{
  "model": "image VQ-VAE",
  "dataset": "dashed paths with two dots that lie on the same path or on different ones",
  "train_examples": 295000,
  "image_size": 64,
  "crop_scale_min": 1,
  "horizontal_flip": true,
  "translate": 0.12,
  "bottleneck": "vq",
  "downsampling_factor": 8,
  "encoder_arch": "mobilenet_v2",
  "encoder_norm": "batchnorm",
  "encoder_activation": "relu6",
  "encoder_channel_attention": "se",
  "encoder_depths": [2, 2, 2, 2],
  "encoder_kernel_size": 5,
  "encoder_stem": "single",
  "encoder_expansion": 4,
  "encoder_widths": [32, 56, 96, 168],
  "loss": "l1",
  "latent_channels": 4,
  "decoder_norm": "groupnorm",
  "decoder_activation": "gelu",
  "decoder_weight_standardization": false,
  "decoder_widths": [32, 32, 64, 128],
  "decoder_blocks_per_level": 3,
  "decoder_block": "plain",
  "decoder_attention": true,
  "decoder_upsampling": "pixel_shuffle",
  "codebook_size": 512,
  "init": "torch_default",
  "residual_init": "zero_last",
  "optimizer": "muon",
  "muon_scale": "match_rms_adamw",
  "lr": 0.0071,
  "momentum": 0.95,
  "nesterov": true,
  "orthogonalizer": "polar_express",
  "adamw_lr_other_params": 0.00078,
  "grad_clip": 3.0,
  "gradient_centralization": true,
  "steps": 7200,
  "batch_size": 512,
  "epochs": 12.5,
  "lr_schedule": "cosine",
  "final_lr_fraction": 0.05,
  "warmup_steps": 720,
  "weight_decay": 0.04,
  "adamw_weight_decay_other_params": 0
}
Rows from block 7 of the encoder, named by matrix and row number. Each number is 128 + 32 x the weight over its row's rms, rounded and kept within 0 to 255. All counts start at 0. Numbers have three digits each. After the name is the row's rms in percent of the matrix's.
# convs0: expand pointwise conv (encoder.blocks.7.convs.0.weight, 672x168x1x1), inputs 0-83
convs0.461 115:140096155063168156169149082171150073096113059106155170092070170171121116128113083098147113151146074063091132170169136140136099098129066127133138126101128146141131128189069150154154159107193179118141096110100134115140109107181097104117173136080109141099
convs0.462 089:100131116115120072176110149122161189083066146096109151168139057129171154154160117099163128114120159109137072122115128175136075143173190113086140123165133087144086162138085155088154222084120172173123139183087169138141156124109116169131095138078132169103
convs0.463 096:112071083165133098141094089116193112118154123121166076153116106120073131158150131144108058192111174183113109128145114163177182082115184115115140117127121159051102149113121114163191082152148132158112142146142148131136165135107099178104162110172167176077
convs0.464 104:048115102092162190133133143095136154147097131125121113139149168112107179097133106140059164135078086115169112106150098093135125169131142117227114145101122167145104136170100164124172134164164168132104130113134161116115093137139156133121130167167144063149
convs0.465 094:096141109124143150124150091104121081083183094089130081125152120117118148142143171069178152099099139130086088114123153065152189116195105133147100052133108097128117144131073193119084130155138099107131134141094115156085153149128084166087129131190167108149
convs0.466 095:128116146131139156121128147139111162123104098116147148153159070114154104137085151132078100091107109140097176149111110109159103108107097106133143124137139145149167176139128156059162117123159124139120153185100136154063126128103093122195135178064173139078
convs0.467 086:113160136089106105173122086135164155118137179116066103122125125121127180142123138139128085160103115143135121079087129195133173097189072149215135093112116164133102105148148156114124121129118103110090104110073090146150077136082106156115186138172154140055
convs0.468 087:106154124128123135134111155078158137161059080128141145076108101139101176145076061089105144101150129075129100120166107149168126125101117093164137098095097113120174099157092153109178120190073142135107091178120129163108137113177146106110130149081160184163
convs0.469 116:118184131118103112101155133097085148177077063150136137114144147156079159143109136165137102132085151088203106139117133096121132117098099124177184072113152100115111079096182148079191138078157152139094142126140139119120184112091187145193112115127138176106
convs0.470 102:089122081162080113111128094120109155180118109127128087158066127141063115106076079116107113103130109164105151144124170125101138117127123135099107131140202150108083151135187128085109220179145174183061099183151127108110172098141119160103105147123194145076
convs0.471 090:082154132122159098130132163118092158146107084057137150127131124050141140103155134158210131103119113197110089082155152154160113110136109174166123138084111108130086163122125124131110161124138116127141137100108139126108158089127124163189104093111113120141
convs0.472 088:093064140121110148092128159128118185171126096112105114149112128078119176142115117113161119160144113142124160186165091161123144206098160082161156155099135099134108122138158175109154170169106148067108110070083057106163071191106099184137129154100105161180
convs0.473 124:102153153129135142147098093089171207118140115120102089100146118120162173115124072142064105108110107100132180094132150125224129130184123152137079144113171109125138158140092173162103161056158115107139161146153099165102128079142155105121185156212132145086
convs0.474 096:134128113139172118117127136103127154240154080146104096152112123167105156126147156143166084105116108066076158081142128105071142115119099131141114054137091180171139139135148158067115129124157123092130099125151109098123131156117106176153158234173157139083
convs0.475 090:086101156138126151101062172055141179099161162122159121137076170146140139141135096150202147128138143129113117106112156159114173132084092141078132128097124165115106099144117112131108088127124112164198127094193153115194152127160153133165149138114108100165
convs0.476 086:149143100110150101125100152134110105120100134121147150194124082135171120153082175095071101088140222103091110094118157201167095057111156133101130099096163228120144118112125077137160113121086094127103171141181157120166165157133115129121148160110101160111
convs0.477 096:072156151082121135118103111074127121141128179144116089142151134135147139199087128118094158136195125120094127125147129119168155067093127141205067166167144126168084111112171092118137118134159122128149139079114164127173102079056120114107111141151150110104
convs0.478 112:123132109137119136149045108137138173101105149111070135093125144123112065146068100130148146167136103146192071108137181090087154147123119192117152119094117129116128132089137150182141157112115092132183155141155126145114111143070148150081130133153165149075
convs0.479 092:141139132202123105082136125129136103156102087127084074162156129127199093160139094179155134095081098129082105149139107118117107157193094117130098141107091136150138165128097093124110126140156126105114128096165138165107144124132090097174088082051120192099
convs0.480 119:119123122142153150083078102115124145064144114151079112047126156131143142107171140118062137171105114114058114050094114117155199140156169220142083118094124118156183112164110113164154154139098171104176138142125113127158128116084080111122201138183107147119
convs0.481 094:170160108173070140186079115103163214099100130090120109139164142095102127147100158109152145145154038090178157130123133108134143145121162102133112142109071141083114143144151176134167085094122147148121136115099163137194123170184111114116157135156098096152
convs0.482 098:100124070134073099128096133170126143195169116130151129181087146144102183134128105106106092140160113157140091127154131096153079148068102108170075173145162146137149108113162159109124127214113114141164108119138114102135141072141115132206158131172141160123
convs0.483 100:097140095115067129128136089219150131101089066121144084108141131075110199138128062147119107137155046138101175148108126133126177101131112174166147156098143136147151081112100134101056087133097142144085114144122127141120088178110112156176097095117119139121
convs0.484 125:121113151228155165136074120141139100102091135159095144080186126144063175088089165122146157111138132160102099146162177103120125125166142095083068166131148081078190113142076111076104113100162067070165137158086138166179118114156187124146163162068097113113
convs0.485 089:094109124131101166138065134131140158128145140159108192096153098194164163118142065128064108079080110068187093111151138165140132136145154182156101170124094152082105126088143144124162085120177126083095131127098155116157150090103139119133145149145150174113
convs0.486 085:117103151171118104097091141072093146090080103100105152140125139079138070130137121173114079109121153174107053119159127105080133094145129180124149075158150089157134141113095078117145147159108150176101104130178135220124150143093082122135138145206177141142
convs0.487 102:166107151126156150126126107032161133113098136111119134082088139110092088136135135126200155106117109082120155123140094064126080124159128178114100113116180184180100043143097141117143070131069187103127119210179127176143153148098170071110150075125115093157
convs0.488 117:170130135142205080112123111142065120168100141187111125153131045141080151076077096167142178121139089137105079107102150166146119143153068147175147149136089109063147070126127077107165164195104123084154160149171077135140152077183115070118144179141166125135
convs0.489 099:163163155127198081079148137115156076148125115100137107127085123100143164094138151181071091166107189098147089112106116167165104058192176114098090115054126116141186126128172098085117121142118177082139097118155076094130136122068090189145130108083179117082
convs0.490 105:084094174128111092139167152100130182124139143063149142178162169133126127057134115127189130049118135175115133121135117134145100094088117183138112128162130055152146118101186117110082157116140136154086123124108082146139156186123137165144138089107178185082
convs0.491 096:114169091100171102137093111089140062168112078115138163143177060107142142155167118160094103105055114150061129092140119198148167152136131144142090092070100151070144094146088094127130147154111134150144172077117113104100109146092110162140186176149128133106
convs0.492 113:094109089112160125118109121109085105140115207182121124153085102131142129101054130069152087137145111096103166168132123126115149142120077172126109125073190086127123112066108123119142091158123090135155098143145186070124086157128176120095114128109168191078
convs0.493 089:104113123116100168092133146130173169107146131096102085118084134153157130113215128109130113138116138160112083121148133093156112162107123119175144181088114095087135153083162124139175085065156114222084133150125159140176137083091142133089070111140084124192
convs0.494 119:091154062169088109141170093155121094125145171089090193128110096093147172110127123149200146090180119087106084111180120156084137172120088129101171159084133109124084077101153099088137137083133109141102144110074092139167144149153144150164085160106137129063
convs0.495 098:102162112097131092166184183092106108062179156077059068125142140160090078137129131078200147107145105195158141052111165148128144139117111148190085127139123098113147155182082128100096069146085060093091156094115165113096101116123132127132107132176162093141
convs0.496 088:110118096162168143155117119137129096120138172182113146132057166110180138160100041054145141131137066150094140125118117130096094108132090127157140093128100162152172232144145150183146166133125115157124141112160146124151114094099148086125118134137167125141
convs0.497 087:153143202082146147093117098078086106140117162122119106180099085127128117186187130056082125127127092147070154155211124147165123096094159119166103119072110098062100068150129132153091149154172141174113173130116125141070160146062105157115159152128149122149
convs0.498 091:144099126140135140078056148138148127131045157116174111148106092148227175147117093168102116134107105116088122121108113132095154101090138141159098115129172149158104111158127148105160111112139151151098150113073128158181101145092193181188111134142154178105
convs0.499 086:118114106119165130075092100155113054115103141121128153124116109112133170109117104133170121094093146126149086129106127067141082117075115179127077162134076096122166077119146117159182177139167120120183148113142212127153122148210157172148128124113174111169
convs0.500 100:181115129083164144127163124109028135052119053111132127108187123118033154149131169123104130142135123178145138059117176107090161112122082137149141138203157143150088155147097124197105151151122097112109138078139168107117125157135091134084139106122161158158
convs0.501 102:103061169158133124147131070206117105126130080140136191082136090130118153092098114173096084093138083114130136203052157125171131145141138114094112140139138148128126096135149115096135105135131138119105097126130086152130142145126095117123095115158045151118
convs0.502 079:103175127053106086197082121100132148086097149081116092115124193159112135142122168083120147158170083127152125157145127106107138098107131144162169196105106055170114117083103139157080242095094148113093141160160163118130093088148107164113118138114117114143
convs0.503 110:117109170115168129151168135180178087114152170160085176093187168168126133094139087135130098117138076177136068120129132077117160099118138125179112123155171101137168116111124120108116101159055109122145095112055091156072132097135160133140166138108146120136
convs0.504 112:180121127104181103202151130132131097099118035074139144084043118130109125153097147152140115130130136135105162095131116143090103134107086177113152079076149118103142140140110143138136142174125150125125121107132121099137114092146192176139109112148150140160
convs0.505 093:039123180105102117126191147109119163155151093099103079112096131070132116149124079117179164080116196167149202157122149142101068121120116074143118048105139138167135121101135173156085141181190125117126118061107148173074079129111134127075153102102152076181
convs0.506 117:121129131144086125098163105142115134157143116151124086097164150137085125129084128131121109155193156175140122084133108105107048113077114157188169164136146088111099166127123177078158123117151131205137119078096162131102159089124157113120148101149167136122
convs0.507 098:112139117132173128154153139097186183053111109135192164099113123089206118132059146097144090087093129161161213144151156124121122063142125114154056118137180110135124117141134128109105117121091117096142117130077172160183098069092099138140167077160105116147
convs0.508 120:177146147113098071116076129086131135126138121094142099161164115141151115080104100139094145119147097180116075212150098159127187146202166148122064161184105082179112105094122127152101130093090108153132147159166080160191078158191167061123117131148137113155
convs0.509 082:175129156100113134102165134145176155133096100090098170131128178189158124125077069148126099067150122139150142106123129200153157153065126113146125155095102155112183078147178192114112167161152168138131163170152094122114110119090120111146097159162178115118
convs0.510 087:135132160112141140111097124175113147130088155146086145133136085147136081183171152189114125133161141102109085115103115120144109102179159179122094133189158117189115144105115124087108137143125113114134125099137103130071087098103153172160135141098139194069
convs0.511 099:148125172135122127124159134138079205138079161187126150121084161132099141160190101106170121120122152070106060127124159149134113192151161142128112153136131127095095183156125155116096125155189118113109134100105074102100179143124181118024065146110162116168
convs0.512 102:180124123097104097058108161109126117117127124124129103122135085146138127122107131137135131113130086133092110131097196075156134120118078129119121204157153069122123103115101184138117064175147132109094106117182106115156091154164102166131100128142174108165
convs0.513 102:144172109129167114140120095162133127169110147152139164133100077178131178106112137069089166085169133142136095128132079084149105091188148118159089098161197090092106175112138106099083146137111152079119104124125103103123148152139103045111140119106081125091
convs0.514 105:190147084151160172187094093131083094153122130125133101116178145077175127122101116122106076136138125175119128128172130131118168082090054155056069158076165137129088119122086130172145148106167083056170132103099114168139100120147097172150105089149081112185
convs0.515 097:096127155116101163087183165164124143149099095170130158164098107147139154099162139155067111112167206122120090194134145113144093083141153118176124164168147076144138104150095161103182159172159145078113118141053086168113117091087105179107111128114126129124
convs0.516 086:097113112078140079157144136122099062136156139107070153180057112079126148095139118159148140133186136125087140170121125144117123121155117143069176147126142138183155132158080120094152130089165073134164151066147102090157092110127084190125126147085181128094
convs0.517 087:092111131137187096151126100128080185174149132127152078148122110158120162146180110163126106118113149125154143073130138175161164069142087112087079142112085147121108130102136138129138082121136034125173157064152151155231146073120138106124090109114149121119
convs0.518 082:133165119114135137129082141113129107089091063099160119132113154220197064141178110105105084135125132163136086190069181077102111148111120133102126107162097101175149142119113066155140121123107144127141104120159116104181105123113078126175076178115089090168
convs0.519 084:108127141149099068138049124091235126092110122087101127171103125144143106112172129094184111101202110115132113098110143117109127151111119121130089170112146103124142169073162121145186185195086141130145182092146180120129105140125105141138189088149096145160
convs0.520 098:195139196143102140171108166145097106063161106107110152202122103167125147058146136104174109118106103092136120129149159139080112184097138148149126162147133065117123086143052112166110167158161110181095082138131108148125189137135154098161168174160092081143
convs0.521 108:099138117169179122185136156140162184090129118122124106136093110070166058146131085162112116060096185177125103146186092154113113149132099131127103113218082132128158125173096100125212105107092081127053069079118114122065150092097119114125123142094117115131
convs0.522 090:151199186145071113115120177145099094137127119151109201115095104174155114134152098161100122155154121087098133147148103113084129135120132164159157056109162147100137154112149182123168155115091147093099165153119104114113114141095163114115119124112110173159
convs0.523 112:167098117120175144077121069154078129103101158218185104171106169112127105124123143180103089122122132124189116083106144150113121105140125141094133089148205154096086120141075129085152098109157139111088181162175152125069111103075127123094119145149130132100
convs0.524 126:130154088119124140085138159163100156156087146119130122090116113115132195129153098126156137145137099151085098149126167168089179176115144136093109116073171138068135122180116112171060150134089153126123083088105130106123117082094196133097188173145108153114
convs0.525 097:162136138095154148086132114165163116081156160106104169177103094146130152141101117178103110096176087130112109128154087162133148108171165147167115067135127125158174092152161138127150160124135111109107077164125118150112143092089089163086147177163158092077
convs0.526 092:126152134155152152198111175141157069168089167067173145092152147060061113121098155077176156138155141096061139079137119160105155128119091154161134160126123073119107078142164107147104113100174114149131094124142128087131114189156143152084132136140096101102
convs0.527 094:151151114143129136122160069097138150130121133129105141170129087129091120079127116133146114105147094131069197013118125124161110131108107171201136107155117155117145138111142137106160145162059153170161112083077073135104198101132131074115147112142117105134
convs0.528 106:165131121108199108167119139069172146113137123121136082078097161151151054155131125089147122122189110170144155126194132172143125093110095140112144188067214189068067083143151103171148143158142153130184102134108116170180164134087129086091087116132177145115
convs0.529 117:123159103121128089122166110112142121098116146124076178141146116074141112116125118101130169072114101121029173178141098107148136146179092072125109116163070128131045130104106132172120113122124150157085129137111083121111132179142122137140078121114106126143
convs0.530 093:152122129116140104058139128099153095103094102168142188149140165146141132130177065130130144109200107140130133120093169190085150096143100157125139133127123107162100117099189110168086092105106148188195114160190097145109113119128095135139158094079159131088
convs0.531 119:105074109125127139063154134162049112107110079149140137141187137135065075074147169124140085076126158192110080186153136144152128114112105177136095174139140145098180127148088154163114107104146103111105101111125091067147110141166096169196101136168151142181
convs0.532 107:098103149040168119204115140073096167121104103090162097129106064170179079096157139123090177129169127139092121164110176167158115138155135113204145124094120113147156113119081126144174081123078111133117142132147153125140100177105094130094124109152131114145
convs0.533 103:105129121142111152118089201179121173087153150170106136130138104152134175066082167189136127116156097093141141110110130140150146103123173096184191157113182159169111160098062137091170061124188097186161060141133150161041099122144084167133101122140114125117
convs0.534 110:129131094141129140170095149111146118156141153077117139104188081146136084154142206087096086157124104148144156153102166170130180110104125155132113120089113127172125126141166104085159112137087104130118164115148165144150143134142043108109155108136131119142
convs0.535 112:117163074193160147186101119153113096199119155096161111115117146118092164127145154163119117142129183160141102135112185162129149119146174116098077131143111146104123149063145142149165103169146144130125196132163117134200182172164145148110109069084111161072
convs0.536 105:111102133114084127099117129131148129099060130154109187138162072124083189094158107084133159098146092082126117083135208151102070147154197172132139111122075136211101175152108134097150153093121132158094175118108117120059124131071085116163156109114173143082
convs0.537 114:178166080149112078131102119157082046098094125157142104066101183108135134143149088176159128188165137120140133194070152180157125077160156057082103114073124125127072097123157148103144110158113102167160128125140115093132101080096163202190149135133120102142
convs0.538 093:190101073109106201137130125118172111156142169091162139121176146113135166124116070157159104063134106097168139072136124095109157083101108134143145208131129060134109105135181154138135152095154157139076112072118170132138143112167160156136165135168126092089
convs0.539 090:181147144146059119146168141096145148055171107165167137134199146149165112122135125119165092127143141137120088124107135130111092103173114160085136109197167143161076100102079073120209104079128090078097151142142147133084197117117135098091154110113137116123
convs0.540 113:129171181113117110097136166168112059101117122133107142095191105099129132142135134106087107142133118127165129087150137122099174142134195163103108158178111097178132106112168148143103024162115128151107166083081144105132119130092104139085164203143148116126
convs0.541 105:105097110143112105073094117085146066158146155101140144123099140097121153116195115110160141098185108106083132086127164088146145148121174155139103124150092120131045131122161130125131081134132118144149139113117121141119110138124124137121038138140127185136
convs0.542 101:083101151083118107102165110099117150073176142138088142160157093183165108171042136112125111135103125106130193126125122144106191069183110113094139108213168150157143097109143151111148121135175110151133105132125105114165104116129088073155190113135086133138
convs0.543 103:074180148089120070049161122149096105161134195094209173167075113117116165112112180115108093146180112110121050077102101143146095153098134113121117096170179132151180098125160123076146107157127134113203119156115090090108148065125095131146151103136136145115
convs0.544 075:056168115151110090109162120167059077069143095145128137133137139176090149134189108107102125189115089101104128092160099119172184169202119139127124118110096083133096138171130157079105084095130134144132110072139118155075132083145119120155178115134172131117
convs0.545 101:178138143085152128093130146187094119129135119103168114097103099121148126095128151109101181083092071123083114092121132167121134143142069111137102119113098101147084085116162150136126135131163160142101099159094109128076098168146115139175078158107142095111
convs0.546 085:124173086077132123077145153137128078112130123107097093122112115128138133104125163084147159160177114098080107135157115123083188093107133166085174112101060122137197150139110149149107134140067134162125091125123164135152110132156106163088139033171112111125
convs0.547 095:184145118177110131070063140137110107174139118113083120161112144178127098134146082145109170118152164116152098146098155081128150171121106095099094176100112104119064132133102100204105136080092105110121132137110165126126198141123120187059111122122115138034
convs0.548 112:130122138144188139111094172090114100163196193163128097075176165137103131138209119131107094044100137097128157158095157099114144104134126126088131100185152117101143103106137104135121150200073139081122110139128084148133140206151173110140091114107102125151
convs0.549 101:125162147121190165132066109097124196153073081136130095089155089118137114125094110127136107095074136147174108128112147124104157103136147185134148108158100145180106115160184135094083172172108082180136128038113155148075132088053140103132076100070186215107
convs0.550 060:118109103107191162092158146116145132131137120121147161180120151158064097161122152127116135072106123151128098127101064164107099082210065178143079101141126182122169118114134094149068044100160119151149151164137118137106150140127111114113134133146108160177
convs0.551 100:107159171131135106174057129151117095104109145089142092134162123123144182138122154147124087150092110148167143160118112104110123127062133122138133063105139133182072109114145105134108098191105127153180102155164123182156075107118082110117159114150000076131
convs0.552 097:108172135144094067092120128151138104157090146121173122140108149154100138107147144155115115109145137105130096130171119060158151104137074124154118142089134122101108103165193169096043122124114163143125043088080087208111142150141144166128049059126132148068
convs0.553 100:073114163151150075125106153122125097101151133131110130137135107131114136169144199175117171081090080163143171189122115098132107098166150128175134096138128114151107111153132162119152102160133125181086150088130129145193129140106066130144105094087157124108
convs0.554 097:112121146136103109122141117108162108143098125164130158125138123158121107167119120102096132109142126164135094212111087159059144148138181183075106146182144156163117140096087113128126078161137160133109142130113165103154073063134082062091150120132167142097
convs0.555 124:095099077161055107133145095103108123140196112101115167129129118095104167123196112148161151082139147091101115170162175088094165106151073166121165115132172066130060062143175134128111101131175098153150143097131150126122116132166146183141087121146076077091
convs0.556 116:164149119139103087137123165189081112118138116117122164065094141130104071098131136226164128078130120150135188162134127187090183167162099142126142165115174135085105114146117107107159100081211135160073126086122142104152131111116095142162096101141121138124
convs0.557 097:168102188135145108119122082207157074172076144174172100104114024103066174135148077168078102072136141178074111146158177142092116137157112121143177120142163156201137126125116131161145083092151120107144143136147124123121096110111152119093110176093185128069
convs0.558 098:107174196145142134152085123136132064185110151128080180113134107135155145154112087117128117170143111135096114181091127119110195169106098127102096171132143150087115131087135146150125147127121134129048112136124093134110159124169153082077133145096145160158
convs0.559 096:087124114129094152109105110136095183127044077131166175094134114095133096116153147117107144128151066115145169091084120117104158144066176194119113096090187157108096155168135156120078095123108173135159110113168142133096141127173166144154152121152111120126
convs0.560 084:164102143105129107084130067117136137132149114113181108114110136128057184088108101177152058109091183159113153143113142147101116163068126156119137110126139122127122124221173133167102063121093163197162090088099130164106106138162157104151133109085129083167
convs0.561 103:148118143152126118125101108116147116067154158105136139118148100063131140172171179126126146071123042165130115158101135130137124065175128147185107123117107168147062110113143137096067061151074173152132157181152159073203168163097074136139123115135114153142
convs0.562 106:085112088170122159169113183161081154085151162110147082145113146122123107146155156179122156143168184106098095113127113199184202102133134095112173174131192129148188166065072105116184129118146158124156118092146131126180129200116105161097155102140165133099
convs0.563 095:116139139134181187072124072093112067124163141128086141059153137129150143106112091136091137130123188102109090126100112188148104155084133119139151112133089135115156125166193164116157143139157098108125130140164119142185084058132163108166158160174095141145
convs0.564 096:080152150157135156153109145145168096136092098119092112116195109147159097130130099082083106187137108136129112150098116119106169201130160086130132070133087169124118168122147130161155076176105111121125135138139130145094114120134198142115095152081170166199
convs0.565 105:135133065085132135137152131077085120119142149086145118131124162134115149139126112122153109144115135160123070146153106170128161168180113158133155129169143164127129104151137116133137091126114201125073151070105083146155096106042120107166149099136134234112
convs0.566 105:137116137137146147115096115091155111139116120067158145096181137108134151096121104159209155087173119151116165180175124134104106155144069149088149162107120090101103126119096157106112111062135093157080118112127118163171098181115110122158106193149118105073
convs0.567 094:117140166139147150114099117059141158165136149153132136071174212147191115175084111135101131123138123138130133112108118157073071141071173128154147143157130161137144109173193128146108101143157153163123136079116099149104182072147162083128085185139121107182
convs0.568 103:125042169114131112153136155097095156121048175085093084109191157125143166106133068105168120140121081113103145113184147142116061123082089074151167133138122142153140099140076113133154079117059147181074108158106088144115136156140157111179146119183181116174
convs0.569 086:171157126150124128127106123117140147128160143123074148093101100152121173090136149095108066169131117133079114188147071170200118122102131078150158155125114142100141146106093127143168105171140103115074108170147065109179128105141184141113169154052137123142
convs0.570 095:128138093062140132087123151095162147158143081072042136151153072145097132123189066069071127146182112119137099138137144199157130169120140097189139110111131131145129099119145163088151097100167124134106082123084100124164148167105118160143164117102113139156
convs0.571 103:173108158117095127142152138148139138174087149147174100168114160147167130080202086134114127070128143134089140168156124077118079118133103165082132116128136150114125115136070126091155145129122136120185157134191114157184137136177175174117118100119108137131
convs0.572 106:144116163074129123117159154116143161102154072104077108173153111141098088112098143083119164098071168174090092130134103133146106187111132180103128088125067138132165183149097104196158126116155112122130113147090104104111131145099145166130156109162172137144
convs0.573 113:105104156122091133166042068086119088103117134137150149152099147135129104068121133183141071180097124133168154158099168171110102165088163099140172175102104185152156132168116123204221147090147098113094175103181114108079104126160120112165103111149160180102
convs0.574 108:084119208163095179070203096073103127079125172092163114153183169087060139118107160086131104129132096144080128084141109174173158100121123142095118167089149111136138138168101203190117098174153113079129138099154129131127171127132132085128135131100142123092
convs0.575 105:130101124127146144111156125057146131124163074161087132144108138115124062112070126145107097123103101120183170107121163128084135173113068088084100182164175165112214123131136094164153082124142204094120074130176143148169164110085143075091122134101114119145
convs0.576 097:053105126110152138112174117087174108188107197181189129108162137090091135095109109157129091158126062119109180118180053141128187172166136129149157190148132108128119080137141131093151164146176128124109151098119145109155127077158127094077124128098115072090
convs0.577 090:113120119116139110108103147153180075151150163111187126171129153082139058171087079109137125115154141097063182093146131105109081145110061140135177146124141102150152098177148127089071132123135207171115143104129171082120075140114147086098129185086114087157
convs0.578 099:096134107134124085087111158104131068120092107096141093086096137131160091121099071104123117121066155138136167132073164156194185058086111085085096103097143194117157143170086074170170084157116150129127108124091139149168166126200154101176134119117124108202
convs0.579 093:139155116117185156082107136126100137108145055151052079093091134175134075084124179126096100074170172206161161165172101097112066154131123135110135151083161183075119137156123117127180113107092117137155117143138140130135079096133136153194117142155170154100
convs0.580 087:154114118106110101121105088119131091156163140137108185123112146111159045120107079095149132088131124081105136116138127120151126101162053104062142167144134135081136092172077140180141148151143171155131116112173198112099136120206126111124147112103103131151
convs0.581 087:139121135143106136172088097218120171112146093162150200151160205104174132188186099132166100141136137128162066169121137101109145123148185099133130142132180121168140115130107145155115102097159143054052109132133115144181122154139101165172138100165093058077
convs0.582 099:094141161122132088133093089091132137134082191091146104147191114148081117139128118162166148110088140164076145078080134162117132100141125138149126123135124143078149123161116145178191114131080154157112097045100083175142116202153168149162144119095122104077
convs0.583 098:134132168109187157069086110114087130108116057124118106120102094173174188118127127089111137124118069090119146163121128133139163122153147162147141078103130142127145115158131135059127102101176180156080121181063101121115077178114173101152082124188137099131
convs0.584 109:115061093162155128148066157082167084111150129112102176121123116104143057172153161149123156125116108144100168133079137160088157165116124170129119074109043130120180144143094108168079092126181134117111212109223120141077048154119116115123088131178157116094
convs0.585 095:159146110136165143142166118125158115118116092096115161099176115150137177115159056102111151116114132118142143108166117175134167159124182149145157130114109041152097140116137128135115141165121107108124124095135120091166112078120125105083123162139115114141
convs0.586 094:103153122100098111118160102149152163126155132091137120190124157109095141089133181184054122162076147091086149126142114190175138122114096119113118104140094097149160134157104129170115152086072126123112082115078186119169164053149129108172187121157152130119
convs0.587 087:096205118128140102098125072122153142156092173117092130100109115067110161107204112138124122111133106113048115107118155077114139093110119173111067133167122127185121094166060111136173160123097122128110129143172169123167082094077115107156145105090130126131
convs0.588 104:144139162107116115133176091145111084129168097169098178128119180175137076132126151120159127172098133066152114071139168135144057107117064144162131084147191116105078097211142125114143094095124138102088106161150160148100138087137163090127124124153134098189
convs0.589 111:089136158185092120114159147151151153154124073117108078106132113112112166106112122089161130092160134114155151116148139124150147145157167101131129055191120136138065143167111025154217134097077138186143134195073174109106119157120114120082075123095144101165
convs0.590 112:115096156114123128162191080086069147122159161128129142136119106091094135094211146106176162108128148176108103070159149168113161033133118223149056139136099154121133122120162126091126156144101098175180106067109131142142159086126158081121109134210114101159
convs0.591 088:149066153084139096103136159179123101043131109152080161188139117142109110126092113098108178117118093135151190166130082127140143125127063108112181107122120118157063157178145138051146101154097129071129156141113130148116149145136156131155148111134097176122
convs0.592 095:141152111125070101080145169085140116080122200080119185145084115091096139109187097128182115118117126155144056108118154079120163204122132135178102163147100078156130122134148120120133155116173100166139174078110112139100186128142135174140082127172159107083
convs0.593 104:070107127151137123149075129121161128140116126131162060184099182127112128103136099090174129134089088111144134071126181144159091118115118121135138100112123134123162137224126132106126070126103191119138117133151097129093134110158162068098099125206141114198
convs0.594 107:132146122112092130024094094121121062120130151139214098053124144050133159156157131121105080081120128121090122092154119092099120114106111122177116151112154106153148099105129107152132076106162146046119121101160146118149112123190115128120114136122118115143
convs0.595 107:156090150119056071097143133029124144133152149119100128189084103152100162091221088133153092064172150142137167151121161110137149148110122163136102111141182071111125135115136093141167137134190157125144154129095091108150159167145161145148072082174126126062
convs0.596 123:148185140105144139136111131140121115172128128193123117133094165108147097126105089122092187125084135138135081099099166123115165112227162127095160160121177088091148125145110108129107195135103123176217090108131146109155150132146123093154096214191114107112
convs0.597 092:108156111147111166135117137141138132144119144154101139117112168137119113127129088165045196082126157079131177144083139162078086107106111147125133178125154208166127120114105135103136142136118111095124146162133196136084125132105143178141100101126091147136
convs0.598 088:126169093114155163162134103113123069171119066071070136038173106114111152119142093132058140108128087134123107130124102183166126187144143199129151146163110153157126110161164134124181130132110120081158179094103136083122146120130103039084180130106126198099
convs0.599 106:132056156151153126105135075074097120099135166169139210129136144146136141140148093150182145078118075133128097141153154173109122127202097116118107120152123146151079227142081143103103118111091156131122122159145136140177082158111085146123150064160150131067
convs0.600 107:103097118152060117141136135160134101221101130152148153120134129138125088102087090114123168111130127103124082146146110084151188132144133122089143090139135093202049153145144148079163121127126086128114104114118123177141161073136077123150102138114093075135
convs0.601 104:103140096135121136168156170089100161131106115121150087113126151113093147112113166115135150106126172130156129112173202108120140060077108112077116164131102113112085094168085117181116072171140141084186127075134156128193168120148140133089211086063086103132
convs0.602 091:142083124176096138154177131168092099137142135113108141117064190072119172132144139142175101134171097128144097112116123134132139110137103146161103177179160075147108112117128103179111144119193112148054103097154093099096165124115152094107092084187149103104
convs0.603 090:130139134134061191083133057088199134146129134098087143124204148102143096129101086124136159095145120133127121113163175186154100157064124128080160162110156099167099108182161159113053090146160185121117121134142108099177087125140059111150132175107143167166
convs0.604 104:081091162063141109091126118096145097069162163172155152138133154131153166124182065105124161179122106112074134104142152112158118021099064149097137130186080086132129213152158142101158110142140186116137181151147111147156156150155145106117145091179128128109
convs0.605 096:139128145161126197060111101178127142139103137176099121110111097070142133108196162138084063085192208095129147147106107122149116094190168123126130108134122090137153033137123104094135125119170134087127130128112107159118136086119132171123104108123160159079
convs0.606 118:062125120141122085110113076129108130159139119157194131107144119094117162112141112132122164110142165089096075165054140096169153136134166078124149071202140170135134127122162115140154117133099118171124050120158096147133131127115164150127083178113139179161
convs0.607 100:107109124160057135142089125114082188062173151098080149152196120075134150148096114085169156137215072175109070157132104102162145152108095100134149101059102141074134111142126155145107097137140125151097111112150133125157132143112125182168138178109152117103
convs0.608 105:156180075114139193085085155133117092162119149125128155048139099146098162117115120116159127107144152065097087212110121104132155172125182163129123173052148162129129091160108112124076087109105125106172138145081121113173145144124109162159187091153147131133